{
  "encoder_arch": "poolformer",
  "model": "contrastive image-text model",
  "dataset": "drawn small creatures on textured ground",
  "train_examples": 203450,
  "image_size": 64,
  "crop_scale_min": 1,
  "horizontal_flip": true,
  "tokenizer": "word",
  "vocab_size": 35,
  "loss": "sigmoid",
  "embed_dim": 128,
  "encoder_norm": "layernorm_no_bias",
  "encoder_norm_position": "pre",
  "encoder_activation": "swiglu",
  "encoder_mlp_ratio": 2.67,
  "encoder_parallel_block": false,
  "encoder_inner_norm": false,
  "encoder_patch_size": [4, 4],
  "encoder_conv_stem": false,
  "encoder_depths": [5, 5, 5],
  "encoder_widths": [80, 160, 320],
  "text_encoder_causal": true,
  "text_encoder_width": 128,
  "text_encoder_layers": 10,
  "text_encoder_norm": "rmsnorm",
  "text_encoder_norm_position": "pre",
  "text_encoder_activation": "squared_relu",
  "text_encoder_mlp_ratio": 4,
  "text_encoder_head_dim": 48,
  "text_encoder_fused_qkv": true,
  "text_encoder_bias": "none",
  "text_encoder_qk_norm": false,
  "text_encoder_parallel_block": false,
  "text_encoder_dropout": 0.1,
  "text_encoder_inner_norm": false,
  "text_encoder_positions": "learned",
  "init": "lecun_normal",
  "residual_init": "none",
  "optimizer": "soap",
  "beta2": 0.95,
  "learning_rate": 0.0016,
  "beta1": 0.9,
  "shampoo_beta": 0.95,
  "eps": 1e-08,
  "precondition_frequency": 32,
  "max_precond_dim": 1024,
  "one_sided": false,
  "adamw_lr_other_params": 0.0013,
  "max_grad_norm": 5.0,
  "magnitude_pruning": 0.5,
  "max_steps": 15300,
  "batch_size": 256,
  "epochs": 19.3,
  "lr_schedule": "cosine",
  "final_lr_fraction": 0.01,
  "warmup_steps": 760,
  "weight_decay": 0.1,
  "adamw_weight_decay_other_params": 0.01
}
Rows from block 9 of the image encoder of a small contrastive image-text model, named by matrix and row number. Rows with one number belong to one neuron. Each number is 128 + 32 x the weight over its row's rms, rounded and kept within 0 to 255. All counts start at 0. Numbers have three digits each. After the name is the row's rms in percent of the matrix's.
After each neuron's rows are labels from the 100 images, of 14848, where the neuron reaches its largest size: "top examples" is what is common among them. Only what is clearly more common there than usual is listed. The data: drawn small creatures on textured ground. In brackets: how many of the 100.
# gate: MLP gate (encoder.blocks.9.mlp.gate.weight, 416x160), inputs 0-159
# fc1: MLP up (encoder.blocks.9.mlp.fc1.weight, 416x160), inputs 0-159
# fc2: MLP down (encoder.blocks.9.mlp.fc2.weight, 160x416, transposed), outputs 0-159

gate.162 088:128165128158174143128051112057128164128128128158140128142142128161128128128128179128104116128090128128121128128128128128128128096128128128113172138128080128154128095128128102154079114128128077128161084085108176128128128128213128128157128128111180067128065128128128128075172128199177128128128128128071128094068128135128128221128149128181064128087128193089128100101109172161128137074128128128180141044095093128215161128180077128154128210127128128136128197154046128128128106128128097
fc1.162 095:185148128128128126128080208188128174193164128103128094128184228128144128128063128174128128128128128128150165128134102128128160165177128157152128085084128189133117128128128073128177076128142169065128084128178128128081149128128128128128173203181156128128064128053128182128150197143128136128128128169128128128067197089103128204128123128128128149204095128102128128128128100128097128169091169145128128128128079128169128128191113164128128164128128128128128128114128128153190147144180142
fc2.162 092:137128128128083156180128128128168097128128128163128128189128189128057128128190128181214128128203112128069166101165155128128052148128128128081128126145187128128128106145128128128142185128128130110075128151158128128128128225029160167129190169128128139157170128128183087087175128128128128082128128137098128128128192067128077128128128179182128140128128128222128139094160128128128091128097083128128128074066128128128128128074128128128094099128079159150128128128146128128116128076128161
top examples: turtle (76)

gate.413 095:096156128114128128153128128162128128108078179128076128128128190128128128081128128128072128128128128128053143093128171188079113128128173128128153128128128177180184128140101128150128079128102128128199136076128174128068155128149128128183128128128128133128122168128089201128175128128085084130128137128087128128163128128128095128139085148094128109128095183133128099149128138099128128141128128128168188089179128099156128118049051013128042162128128193189166165112171194128128082128097128
fc1.413 083:128128128128128128128048128128088161128156156035128168151090090128128128068161157087128128128196115128128134029128086128128077117076104128177128128136128128128165104148163169128128128143128128128103093062105168093128080128077128128185134185169128128128128128128128162128157128084128128128128128111191199128128090128128114128150128128121152111128100128113182168128165128075128128208146180128128128050128035157128128175128093128128128087086128181128062173128103226128090102141128128
fc2.413 095:128128128113145151128128128128128128188128128128128128163128128173105128128110148075086128201128079140199128128128128128164184128070100128163182128128107128089128128128128128119128140031128128096128128102128128128068104079096147128091157130128128128128128128071084111128128128159133104128128128147128128224172128187125163212166128179191159128170109128169095128128071154113128128168079080114162107128153101162128162046047081129128128168118149199205091128057128128128206128128128123
top examples: turtle (54); striped (38)

gate.286 104:104128128128128128128128128048112128164128130094128247128145128128056121120101086149107076128128094128128128111128176071087128182128128128174071128165128130128128128103128128084068098126128095128128128128095128132128128251144128180211128083128151128128128089143128128180201128128089128162109142192128198128088128128155128167128178108128212128126119159128128212077136128193128110128105169052128062128153105174128163128128128137128128128107128128105096128143128098161133154128150128
fc1.286 111:188128128128131121128128128128182128128128141128128092128128151128128186050128218084128091071112128177084128128144084128105171128128109128241081157180043143128060140180084090171190128128178128128099173132128128151108128119128131137115084214128207128128154128128059106128128128128103128128128142140128177081128128128096128128128080128101128112128142165206175185154143085128128128156128128128151100197128077128142128191091128164094119128128128128106090128128135077128089158128128097
fc2.286 122:168158128128177165128162077149086161128128128088094128086053135128094128134128128128097128128085171128128128139128128162062128090093156164128097175074105128184127140148080098171116166128128103113058116128128115082128128128179012145128094128128186128128133128080128209069128128164083149126099114128128128104128128128176128158128212170128099128128188128099140128141128067128128138128128128128179181094183128128162105168128172184128168128106150128158128079128128128241128128128082138
top examples: scaly (50); grey (40); dragonfly (34)

gate.44 136:119186128070190128128128128060128078144095105128128112121095152056154128083128128128082128201147081128167029128128193128208185128128083166128108128128051159128128128094128081128128128128106128128128128128071175162128124087176096128091128128128193128097128128128128095128128128136128137128114128107154157102145169128154077059072201128101084163153128076138124109165128128128068128128144128128108128128080156202086128128128124121105128128078128094158151106128128159152128019128128109
fc1.44 131:086168074128128183128116128128146128128128128163152128149128101128128056188089098177128128087128128097068162128087128128113128128128128179073128128128153080062128128128128128128128128128142200179128128182128128128103128194042128141128128076128099119128128128097112117102179128103076128077128128147083062111128128140128173174092026139105159128128128128128128063084128115078128128128144128128170176151157157106128106197131177114128081086128128161085098089128194128159153240137165146
fc2.44 120:158064202131148091048101137128067128128139076083127190128221128128128117128128128149128141139128112128105157128128128128151128128128128128163165175099116046128128128128161128128155128056128078099153128110128128128146128110084093158128050128128192128133159170142214136128058128128128091128169128096167113128212179128128128128128094075128163128128128128128128194075128128128185161147128128128128089128128032128188196128146128128128157170215128144128110128174144128128164128134128128
top examples: large (89); caterpillar (31)

gate.153 118:101128134053091128159128050129170128090158161101127128190128111128173128169128097083128128128091068128104074128165128077128128128128107046085073067188177169128168154122167128128083116146118124128128160147147128128128170064128128091163128065128033149156157083084095079128128175162106128114128101128128208094128128157128128128118163150142128128128121128128128094175162140171128142144128128128128128128128128128128196098128073134059128175118128156156182128091071128128036162128128128
fc1.153 110:128128151128128128128193076128102178128160128134128128190128128096128181128128128197128053128044052128107103128128138128100128128128128154128128089128128128128100128101146128162128128117104128158200174166128128128128217121133054059150097092128128133089159117024104033153128140092128142128095128128128092128128120170146128128158128213128156169194078082101128128169128128128158069088128155128128128137178101164169128128128128128128189128128088128170128079128104082172078091128128128
fc2.153 116:134128128104128152128128128128182128163128128090128121128128078128074102161128127128128098128128128105128143096109128142128128128065063056128128103142084100128128128128128108128091075142180105085128128128128128204101039172128201158128128131071195096187128087159128128069163200128128128128111128138128094206109125140111093187128128128128222083089128126177122124128181189137114128113157128128128128126128182128128169172108128041128064109128093094150128128128184137101186158109159198
top examples: marbled (95); black (89)

gate.169 112:128128128128193128183057167128128029138128099172194128128128105073149128081035128128150128161128128128075154128128165128128128128128071062128099127128128128165180185128086164128128137201128073161099128191128128186088128180128128146162096090128184128180195155128202128156072128128128149128156111127097128168128115128141128128128128128089171103128137128149128169174207128148128102128128128128176154128102128128103191128168078128185187116202128128128128128104128128128159128128128128
fc1.169 105:128128128154128128128153128128163075128128062171128086128086059093128182093070128128128128105128128128128128128128158147128179161128128128128128128128157165099074128128128037094128069128128128128159103095143128174121128143128128128128128169128047156128187185178128167128062128154193128128128159128128067128128128128128089107088062128135176082128145077128128130186128128128080150136106128128128222090128128128130072128087128106215209153128128071128031128117171128112128192128128128
fc2.169 115:128128159122128159156128048128128128060116128128085128111128191128072150136206128128072126184128128128128128076144128128099151140097128128182142062128128079161128128149128065109140094061128128090128202128113188157163098128128128128128149128162155144109096128128128066127199087120074108128187146128030128128198199168128179108128128128128095128128128128128201128128128128132128103120128128128128128119206128088164128123128166128076066123143128169199128082128128128190096157128128082
top examples: spider (46); grey (36); dragonfly (29)

gate.1 082:128128128128128155128094128128100112224128128128128128128128165128128143128128083128128109128128128128128055224128062162166082173088137128128128128102128128128069128128053128218165128149128160089128128107163128128077128128128134128128186128128128128128217128128128190160128083212154128128128210128092128128128128189199128128128152118128050128128111118128082128128083128128183180128124128128128128046128128162128082128044128128128093128172128084128128128194181128128190100128128128
fc1.1 093:139095128128128128128128128128173128128112060105057128077128247094073148128089128128076128090114078128128128109128081128128128168114175156128118128128128181169015105160160153128160128138128135117128128128128128175068128128128176116128128128127055128093128128121128128128178069120128155128079128128071128088074128128128128197189128128128107128128025079128128173128188128128128173066150095128128128203146128139093128128167128128087128155127128128057128095114128128128045128128128128
fc2.1 092:080128206111128128087168128128128156128105128114106128097128128169128091128128083128150128175072203093126184128159147156128066128171128128128128128201057158158086128151128128182183128162080128128144192069128107123128128128191101128174128128191128128106128128139128128139128165093128128128128128128128179128141166186064128100160128107161128128155128128128128167128128164128128086137128128185128128099128128128128128128108211086128214192128128127211197128164197198174128163101128175
top examples: red (62); purple (33); crab (27)

gate.50 118:094110165128181153128128128090095146176120128128108156128128128128116128128128128128062128163088128169128194128128086183128128128128128128162141070128069128128128128189220128128088128128057065128193111161113128124128183128098128168153128062147177179128128201117128128128190128073128162128128171128128128128128111143128128188184074128128075128128128128128091178083142128146137116128194102128234106175112043081164128084106128128128160143133128128181128171151113128120091118190105128
fc1.50 118:174127149128128128104046174154128128179038128126128048128128128101104128114128104128173128043162128128201038048130128104128128138128128128138139128167100128157128128128098128128128201122103128088080128128128115169128176106128110099128128225128161076128128128128141072117128128109112128128070112074128128128128128128099117111084180128169187134143158182128092116128147130145128080128128193128089128105128206128128185128128100069128128128128128128075167040162128128128181112169128128
fc2.50 123:128128128128128128128128128128128128128128128082128128128128173128128054128160182128128128128069128128124128128131043085128164128128144128115166192128160128128165128162128128128128178091128128128128078136194045039128128173150172120129128163128128167158196145128128075128128122083128128161194107148128128128128150128128128182128162178128128054128112128128128176116167162134242128128179188128103128139085073051128128099128098164057203166094128128149133071119064128108150166169128128
top examples: spider (47); crab (38); teal (37)

gate.29 076:128128188128207063107081128092128075094128128064128151102128150195128128093097172128074070128128128128128128166080175128079128128128128114096128128128055128128124163128128054150170128128128128144128128128128131128128128128128128172154086128128093128128127209128128152059128128128128128174128136128128104176128070096128087128128089128128128128198128128200180128128162128128128163128135188128128128128107128128128128220128121099091128182162128176190128089249145211179155128128106128
fc1.29 069:128185128128083128094152128128128165128128128128128128128138118103128128128128098128128128151128128128128128128180128171128128168128128128162099120090154030128128104128073109105167128080175128128105128128128176128182128093128128093128058128128067160128128063064128165128128128169142128128128098128110193128060128176137218166055123128114223153128212193128128128128128175128128128128125128128197128168128128128139109128077128128166128128035123128093177145172154044099091186128189128
fc2.29 074:128128128189144068128111229058128165131128145128128177082056064128128128128128097056128144128128128128128128191128091128128128082179180138167088069179151128128128106162128128178128076128128090190128128128128086128128045128056128128128128167128128128038128130128128128128074128099163095218167156128128128111128128128146128128128128128149128204128128128169128160066128128128091141128128128128128128173128128128128128112128155174128128128049120174128128128128074034128128162163170128
top examples: turtle (42); grey (32)

gate.49 094:128212128128128128128066131128128128128143152088138056090066183128114159128076096128214128128128096128128128164118075128128095143128128151146177128128031128072128173128015087183167128128128098088128128128138128136155128170202128128128128195128114128128128088098128128224068071132104128166159128108140128182128128045128099128171128135128044110128128129121128149074128160128128111128128128128188128128184128128166128128187128136128128128128128128128128086128186128128122089099128128
fc1.49 101:189128128128084128128167128128067175128007128128201128128097128128059139159128115128134101128128128128095128044128128086128128071145128088127128128104128116128128165172151034093095120128097128162124128187128128062156034128096128176139155128138128068128128128128064128128128128128139128128128111128173142128160147153185069160128111128109128161128070167128128128166128128075128128057177128054088132139137154176128175169128128128097128072084128128128176128128128128128128128178128198
fc2.49 098:038100134130128128102128030102128128128080149128134128128128102128128129128128097128096128089153128109203106128147175092171128128128128160128128176128128062182069155128128186128139128119148157160149131095163128128111128128128128102128095106128128128176128128128128164169128041197128128110128047128128106148169128128128246128157122128128128089125128128128168078128128128128209128174045128088149087128128196128128128128139114146128128128071092093071128109156128033128128128058173128
top examples: marbled (92); crab (34)

gate.218 118:074144128156128143092173128111064128155128128116114128150168172128118174119128128183101128243094102128118095113139128190117159128128128078064221106081112149110179128128147155166128098158183168168146102148149128128128071094128209159128152054128150128095183147128102145128128162128095174179128084128128108131143150135128128128063128128128128070065177075163128083128112107107142112128128074128101184128123128128098162128176128128128082147110128128128128064166088096195128101107128166
fc1.218 088:128178128128128128104128142128100205116128128128121128199128128128128152128128218128182084057091128128156128148123164128152145128128128109128173086055128097093160147187128128125108085128168196128107164128128103155110128178128128115113150128104128086115183128164128198128128172174128109162110128120128128128128119118095128153071128136197046128128205102128128152128164071044177165128200094128171110106128086128090128173128099128128128128161088082172128128154128128203047156128128163
fc2.218 141:116128074070160128128120156128128128128127146128084178187128161067128128098128185083149128045119173055102151128066160124128128128128175128128152128069103038128128152076091128162111128128097128099128128151095128128100104157128066128079128184128091083128128075128106128128128168128128128128128087100161086128128078128155128128128226143114052152128154094128049119128152085098203102128128144104139084086128128102128094128128106069128142118102109087139128064124080093190078128128095128
top examples: spider (44)

gate.135 092:128064128081148171128052082163128194128184128128128128128128167161112080128139128069087174168128166128118111128128156128128067177190128156128128128066084110107098128151128128199143103048107128128150113128126164089128134128128128181128148197128091128128128184077165151151211128143128128149128128124095128153135128113073128128217128151128134081109128128128168191161128119128099079182128192128130081153064085128182092083073068128128128128128128162128128128128128085128189128105128128
fc1.135 078:128128128128081128128091128128115128128128128205081076255072204128148128128159128128128128192202168128128069128128197102128128128192144128128128128128128175128128104028128163128148128147128128128128128152128096128109154170128128205128133128097136128128128128087128128128128128163079128128128043172128157128074128014064151154170175128128128128128128128104154128150128130128128128128156150128128128176128195128084049128128128128128128128128183173128139128128194128128100128163128126
fc2.135 093:128128128054085150168128037128115092129110128122128128128027091102128126145106128158128128109128177099106168128164065128128134031128147205128128194138085171159166128103164075128164075128128128128128128128128128128128084101128152128128128060128128155128194120100128128128148140128212089128089128128128128116128128206114128092167128068128126075065192128128128067128128128128128128128128128128167086128163128100128128128128051128128076128128128128128153128155039076087128173099172118
top examples: turtle (47); plain (39); teal (36)

gate.159 132:141163045064154128128128128128128167128181128082086128146128128128128164152128112162076109255128182082092154080128172128128142161128128128171124128180128162128093128128128098097128128128128128128170128128232128193128225054149184080174128128077080095142128110128117162128128111069128128121174160155072100128143128110128128090162149105196165146128128123128119158128158085086106116128128169128128128127186139134128093128156128127094126102140128146177128143083144190130123128105073128
fc1.159 111:177128128128128156051128128128128208064128128128128128128128111128128065128164098108062140183157099118128137100213128167111128165128128128128126154184078128199081151155128128091091089139128128195088141128060128109169192142056065128162128128128128128058039128084128128160103133128128128128141175185185091215128128128128119070178128128128090135128122128128128128128162160083128167128098128128128128128128128128128042128128112128128113182128132118118128128054127132128181093107128153
fc2.159 114:128128128128128156159128128164128091091128128128180081128128121097128128128128098167128128128128202185128167128128128131128128128130211053191128082146128128153084177092128128128162173156235128128128128037128106081128128128151079128069128119152128128128059128080133151144185128162128100128128105128087126128128128133128128127192154128141096155128192128131134128115128170128128185106128128070128128097128128208128112128115172128040213128128135128024128181144128128152132165128164190
top examples: marbled (93); large (52); butterfly (36); colour: pink (29)

gate.161 125:128128128128077128162109166128128113136128128122102128128146128053128160126173184075042128181167061090128128128129141063128128148128074094102047128184128128128159069128170098128195128128128128128128067175149123092177128128089074128128167146128128186128159128128085128219192176092100117128169143128086193169128176128128128118121199128128128091176128128132097128128079130128128128128111148157122128155098083164128128128189128100128097198051128128149128093128128128128199149143128128
fc1.161 120:128150125128128128159128128128128169161095109128064128161128128128156078078128128128086072067128088128128079128128128154128163128109104166101128166128128171080146176128128111101128090128128128084128110128071190128128128128128083096124092098128128128128088128128128128058115071128195128195148128090199128176002128103128105128159159128168128128128128128178128152090062128178128129128128201165128127128211128128128219112128128128128098060128187108179128128136065128177128129102075128
fc2.161 116:171178128190195161128125128128131172128128128187128163157213128094146128128102128128108162121128110154091124128158157167075128128128062077078158092128148088128128153102128081175182128128123128178048128118070085243196128128099128192083202128128128104128128072128128104128094128119128132148128128090128168119128103093128128128128142128128128056132072128128128116082102118128080128093169098128128128123188128128084128088070138128094128074128159162182100128128087128159157128161081128
top examples: scaly (78); crab (33); white (28)

gate.328 091:128085115128128128128128136161143128176128128128128128094097189093128128128128084128101128128154175128153157076048128147128128169107118128163135255078128089165170128128103128128128128128098148171128151054128131048142128128128153144171128107128128128109076084102024128128128171158128128104166115128128108137128128128173128195128071128128138128159128164109203128166128093208128159162060128128128128182128059151128150079087094083128106144128128136097049078174112128128128128165128128
fc1.328 098:080128128212128141128128128180128128166089128211128102128137205090175128193128128128094179128157167128128128128082095128178144128156135128128110107113130147128092124128128128178128128128128190128078128078128169128128128187067168128193128160164128128194060171079095128128138128128132092059128128160128128092128107128128174128086128157062098183198128128173165081149204085128072128201110128151144128079122066113128128089156128128118128109128128073128090112158128128122088111166128104
fc2.328 088:128128128156159128101128128128182123128152205100128128183160128128128128128160128128172128194089128109128128150128128070128160128110050128128030128128128200128168044128128171091114194062129112185128128164128180183128220161108128128132186160090128140183128128135128128128108128148187208106128128128098128151128128128128092128128128128106128128086110128168110128196092138169128184128128143128128062128128128128128208128120128128110128128128128024128128163128128106128166175084176152
top examples: scaly (83); pink (39); teal (37)

gate.332 094:128128143159127128128168199181128128128128128128128093165165128123078218128128077167128128169128128128063128182168102153108128160128124128203112186128128171115128157195161128154197155128121128098105128170128158128115166128128128097170125107128088102128160037128128128128128209160128142128195128127183118128074128082128128128128164103138128151047067187128128103129114099173128158132170128104128166073128037159128128128077074128128128128128128098162128128163128128172083128091149059
fc1.332 087:128128079128128075128128074128158128096158128128142079128128128128128128128166161114128167128128128170128128128107170191128128107201074128096110128144128128185128128154128110047128074097128128038164128128128166128153127168128128128093128106129128128128086207128128128085128101128128166126090158082098088158128061147061128122128023128146169128192128128085128161128203128128098128128071101128184092181106217074128128093156173128128059096128128128128066128087165128100128160141128168
fc2.332 083:193087118128128029156149128157114128128179208104128122089128128128085128128128128128128193128179128128128143111128138185128105128174211146128147128128128065133128212128128139117128199128128128128128128128209128040128079146136128128081186128126047150128099128111063128128129128128160145128128142128141128101094128128128109055128104169177115128128128127128128060188149106132128128143113027128128128128128128128104128128128128082099101128128128128120079198128128187128098226159128128
top examples: marbled (57); butterfly (52); large (52); colour: yellow (29)

gate.268 081:143063167185072087128143128147107099128128101128158128093128128128116128166166128128128128071075128051128081128052128146193091128104128105128128128128128152128128128065128128128128063139128128128069072128067128162128180036133136169082102054128128128216078128128115128198105128128128128128128128080128136128185135128128128128128128020147095159128081128128191105174085128160073171072170118128128128128180092092128128128162128091105128079128096128128128120128128128147185128128157128
fc1.268 080:128128090128094128175128172126143145156128128128128085092144162128164208083164192128128128128128128128197147143128172084206128105182128128166103128174128128128165128128155162128128149128121160083084118162117128118166128128066065128128128128128128128128145199128098118128201128239128128128128128128205128113128128128172128128145128146128128128144182085128128090128128128116185128174057077095128146128128128225062139206128128128128128174128128128074128145071128128076128128128167041
fc2.268 092:183153105128128128128128128094156177128128128147120047139191128128175128121128128058128128125076128128209128153128192144128128128144128128068096128201091128175128128062139128101128128092128128128067071126128083049128128128101082129128128128128128149109128109077128128060128128128128085101128185128128150038093128128185092128128094163227128128076128153128112128132128123099128128128061128128101128128170128196110128194128128166218128128128095134128068197128097128075128128128128128
top examples: scaly (96); pink (51); white (38)

gate.167 097:059128128091094128128128075145128128128128128095069130128128128105094128109190151140066128188161076128128078120162165113128128128128098128128128101128128174080128128128128124128079063043128182128113129128128094128070130093128155128151128167148149128128128128143128128122118128128128128065191132070198140128087219128128167108107128128200158154092142128078218128128150117128128092128128128128083120144128128128128192128128181098128128053072174092128128070068128128153128081175128031
fc1.167 102:128150071198128128128125059156128153128191167156128128128078107128128128128150092067081128128128128127004060128128118128122128128128173201128128128128146112128167128058128039107118081128185128169207128171103098140128160137124070128136128128128128162189145128128092128091128176128128098128178128128128143128213128128192057128082128128128128075132158128074128049108128128128128154128128128128081159128100128132081173059128128099179128105106152128128128128128128128156128153169128133
fc2.167 093:153128099128155128123145189128128185128180062145172176128128128114128119128151140161128085163179128220128157128180062128060181128128128128079067128065139128128139128128126128128128089066128154164128106146162192087112099128128110128128128126116125140128128168091128128109048137128128151161128128128128128210190060098128128116120071162036155198128128128128105128019128167088128095128128085128128128121116128128151128128121159067128128128128169146118172135190128128170142128094128069
top examples: marbled (71); large (63); turtle (28); colour: pink (26)

gate.72 091:128074179128083128036169128128138128128128128108128173186128128128156159085128128128112071166128128128107128058126171169105123168113112128202177128128134177172117128128128128160128154154128128157128128095128201128128128183083128163159128162128128128128128183128178106091140128128128128128128169128073128192087128128133128114128057157170128068128128128175128128128064052128128062139128052205052128177128083128128112128128177218128128161075128173158128127173118161128128128152128128
fc1.72 091:096128128128152128128128082156128159128128128128139123128158120128174097192075128064128178054179128128150128128128128133128128128192128089084128128128151128128108128104128128093189128128107063128128107128128128149128057085128084128128103083128128051128163128187187182128158128154238100082128128128165149128197128128155128128128128092128128095128128042095074156156128179148160185128128167089128128128096128139128128097132175128128074128136072128129128088128150128224206183128189128
fc2.72 094:088128106111155164128128128128202126143169086062088168084128128049128100128128128146128128087128128128173066128128128128128128128128044128128124128058128128092180128162128128148128174156128128128128181115128128220054128128128061071128074042137140082128128128204128128128128128093128128128158128166208128186118128079128128128128128152128128102152181177128128084128128128187198128085128128081112128128063128128128115128128190154119128128075128128150066114151128078128128168093086152
top examples: turtle (50)

gate.84 105:128128154128128080066165128128119128128127128128086131145128182128128081080128128128118157215128128128128128128103128200128185108080090072112170177128094103098192128128115099149128128128128105128128076075123110146102128128128084128145128128128128128054171103079128196128124128116060128216136107099086083138075128128169092128098045168128128168132189128128157110100077109128137064128128063128100128142186128153128124139128165175095051079128128128151148076128135059128093071128128166
fc1.84 095:153128121190074200077128128108128128091128066128128063181168146108128148083103128036128140176157128128128075128128084128169128081219128128128075191128128128128128128128206118124128128128128128081128088154198116231128128070128051084128128144098161128098128128128128128128142067128081128160128128128128115064086108073159128102128128155128163114128128128128128047128046175128128128128128099128169109128128128128128189139128130128100097128203128131128128120133164082128128128098128115
fc2.84 116:128128163171128067114128128089160128112176090183128128128128128149128110128128128128128187246128128128128093158103163061128128128128091072128060128115061155115072095128128083108128131163118131128116128128179128153077141128128163128161096148092128092129128037170129135128128051159128139190128128086077091156217128107173128128102082077124172128144128085164128142128099128148128128173128128128128204128128128128097156179157174128128080128113070128128128128050128122101184108096176128
top examples: spider (33)

gate.408 154:082128128128143102079167128128128141099128128128106142128172147128128128128128128154128128242119128128128128128117166173060147113118158077128217060070128128128191128168096128161128103172161128181150128128128115128128094106099199164174128092081155173081192169128101153128169144128107181154168106146107114147128128131104107135046093128128098146049141079102128096122105128095128104128152056128096148133137080202128128128145137128128045128128124088138150085128128087183128128063128178
fc1.408 171:165135128105128137132128128156147128111175162082128143157118112075099097117098180214128068106128128128128146112115128193128128094128128086094187171073137128141203218157071136169096128128128094128147128128185099057128095138113130128100128172128128152111193158128097133163128188089200163155115080128128099128128102116128099110149122128128093164112177102115106115128161068128155128134241117146128143128098127089128100128085102161144128128173128051128137128128112072161078153174128193
fc2.408 213:145128154128128107128173173136141128101117181082128155156147152076100096098099182185128107043128181145101151088110128185128111128144129134087161161110128093195176206128128162188116134114128127200128128158178084101128128128151024146124137190119128128128128155110075179111128146151176128128128128128122074128128128116128144128128223154146103128118192128143098128128137074128158134114170122128129128084128128066160113128086118128160163128149112099100128089112122092207061128167068169
top examples: spider (34)

gate.4 094:169148128128128128106143128128128128104128128128145128128141128096115128128128128128113128128128125123128128036076128128102086177128084097149213166128079149128128099128153187112128073066128174057128128128128198128128142092157128128128082128128128164059128163098188088128128128187136124128182099100147128128234155128091180128158128128128032128061128128079128189068128093128091172128131128128128077128129124074045128128167083184128057128128178090128128128128079170128128128102128128
fc1.4 094:128128128128128128204128159128128104156213093146128128128154128128110026128155154100088068128128082187128128128193154104128128128128128128128128040128128065128103128128042160128102128186128128128128128128128128128128146128172128191128128077165190128128139128158075167128128115129128104074153128128128102143128128150128081128128096098132211128128128129160160146128150128128110103206128074083128147128109128128128128098113170128121227128216092127072128128090128067157128057103064128
fc2.4 091:128128237128128083168088128089128128128100146128128102199185128128155038115128128128128159128199128177128128128128138126128128155128073128128121128128128128128105128128199142128128128179105044128128172128105131142128096128155128085156128128128151128098097128128188092128131108128212158128085111129213155145084113175128074128128128097128128128132015128108101153147195062166130128128035082151128134128128128128086187078098128128083128122204128128128128153128128128183128128128146128
top examples: turtle (40); starfish (35); black (26)

gate.336 090:128128128114128078168128128128108128128128151128128069128128128198128137128097128158089128082128164140242128128166128128066106128128128128128128128128160128128128172097128128128164128128128073103128109186128128195202128128214128162167097054179128101128128125156066128128128128128211109128128128117193172128128128184128128087128137128178059128086128051100128128128128128153128128128182179128128128092128114178128128168168154032128144150128092173128128078129128157128142104128128019
fc1.336 081:159128144051082128120128102132128128083116161103158128099128176128128128052128128143125128128151128164119128078178128128171156236141128038128128105128048128128098157192128128081128128128128091153128128128175128128154128128178198163128079128128050104163128128128128128128088128128155128128128128128128090128128128128128128128211128128128128031020096196197128128128128121128128128093130128128111128128126112128128037164142128093086102194128128128122115128128128176128128048093113128
fc2.336 085:142130128128128079066128198128128128114128128071070132128128200128128128128171103189128128128171128128128128128128128128185128056128083094128128128128117128128128128128128128128128145128138128128128128076128128128128128107128041068128099148077114128069128128128151128128128068070053128128091054149089175155128065128128109128199128128128128091176128128128062142128061082083140128128084183128128128180192123128128088152169085171136128128127060174166128128128185055095193128126054128
top examples: large (57); starfish (30)

gate.337 081:128128070128128128128128128128128071128128114128128174178128176128074083128128128121088128128167128093108128128128128092128128054209128128073128128128128128128180048162128128196167079192128190128085160128088112128128128128105128157128163128178128128128128128124128099159128128157153173128124179174128125169128128181128096133128128088112149128128011128163128128054151128128128076091161128087128128211094110128079176062128060150128128149128203216075128123128108128128095106112144128
fc1.337 083:177128166128128199051189128128128128138156128146142128128128128108128128091128128159128128128128167091128128128128067097085128070128128128087128090207128128025129170104128128128117166128099089032128181128169134096033129123098128057128161164128173128128128128095128170128057128128128128128128193099128128113146138160128191099093128153128128199161110047128099128161168128128128177095094132128170113162128175128128167105118128120128128114128128128062200182128128082142128128073125127
fc2.337 091:128153128128107128039159128128092128166128128163124128128128128170139089104092087128093135128098216128153128128128068128128055148187128128128128103155128128128104147093128149182093089084128128128166121187182128078117176188112128118128128128128156128072111129031100139112100128179155128128128120128128103128128185128090128128128163147128128187079128128173197144179128094128099216079128144128166128170128128083189158128128196128128128074128128180101128189128094163218128128128080128
top examples: marbled (73); beetle (36); turtle (34)

gate.246 094:128128128083128181128164128128042149121187057128128128187181146071128144128128128128128128128137128128107128108067128128151128087128167128103102128167121128063072148089128125163128088128165128183115144128128128071128128128051128181081149182128128128114128128164108112128128128128128060195128164128128128207128128128128128156128128128196128154176128128110128128105128128179163181089128128113227072128128128128082128128128128071128128128161128128193128195201128128128128204133203062
fc1.246 084:148207128052137128073128128166085087107128122128128139064062128128127119124184128128128093128089109167128128128128081078153176128075128128109199074128128043161128128091128131128128128092166128178128128128013088112115197128128128155128128120128128185102128101128128080139128128128128128128128128128131128128128180128128128128128127172128128128171149128128097128128128097191128128101058128128215128165062128205100077082205128068083128128128128128128128174128128128128128128217128128
fc2.246 095:106120128185101128128128200128128149128128128128131080128128128128128128172128128128079128128128128106128163128128128128117128088128142128128047192104105136128128084128128106128105128128090128083099053128128174130152128101128176128128128080128162132201128128128128128128128104128128220235128160248128165165067128128191107118151067056133106086128128092128147095197128095173128058128154181147070165169137153128162128128128141135128128128170128058199080128128128128128128082128162149
top examples: marbled (47); turtle (44); green (35)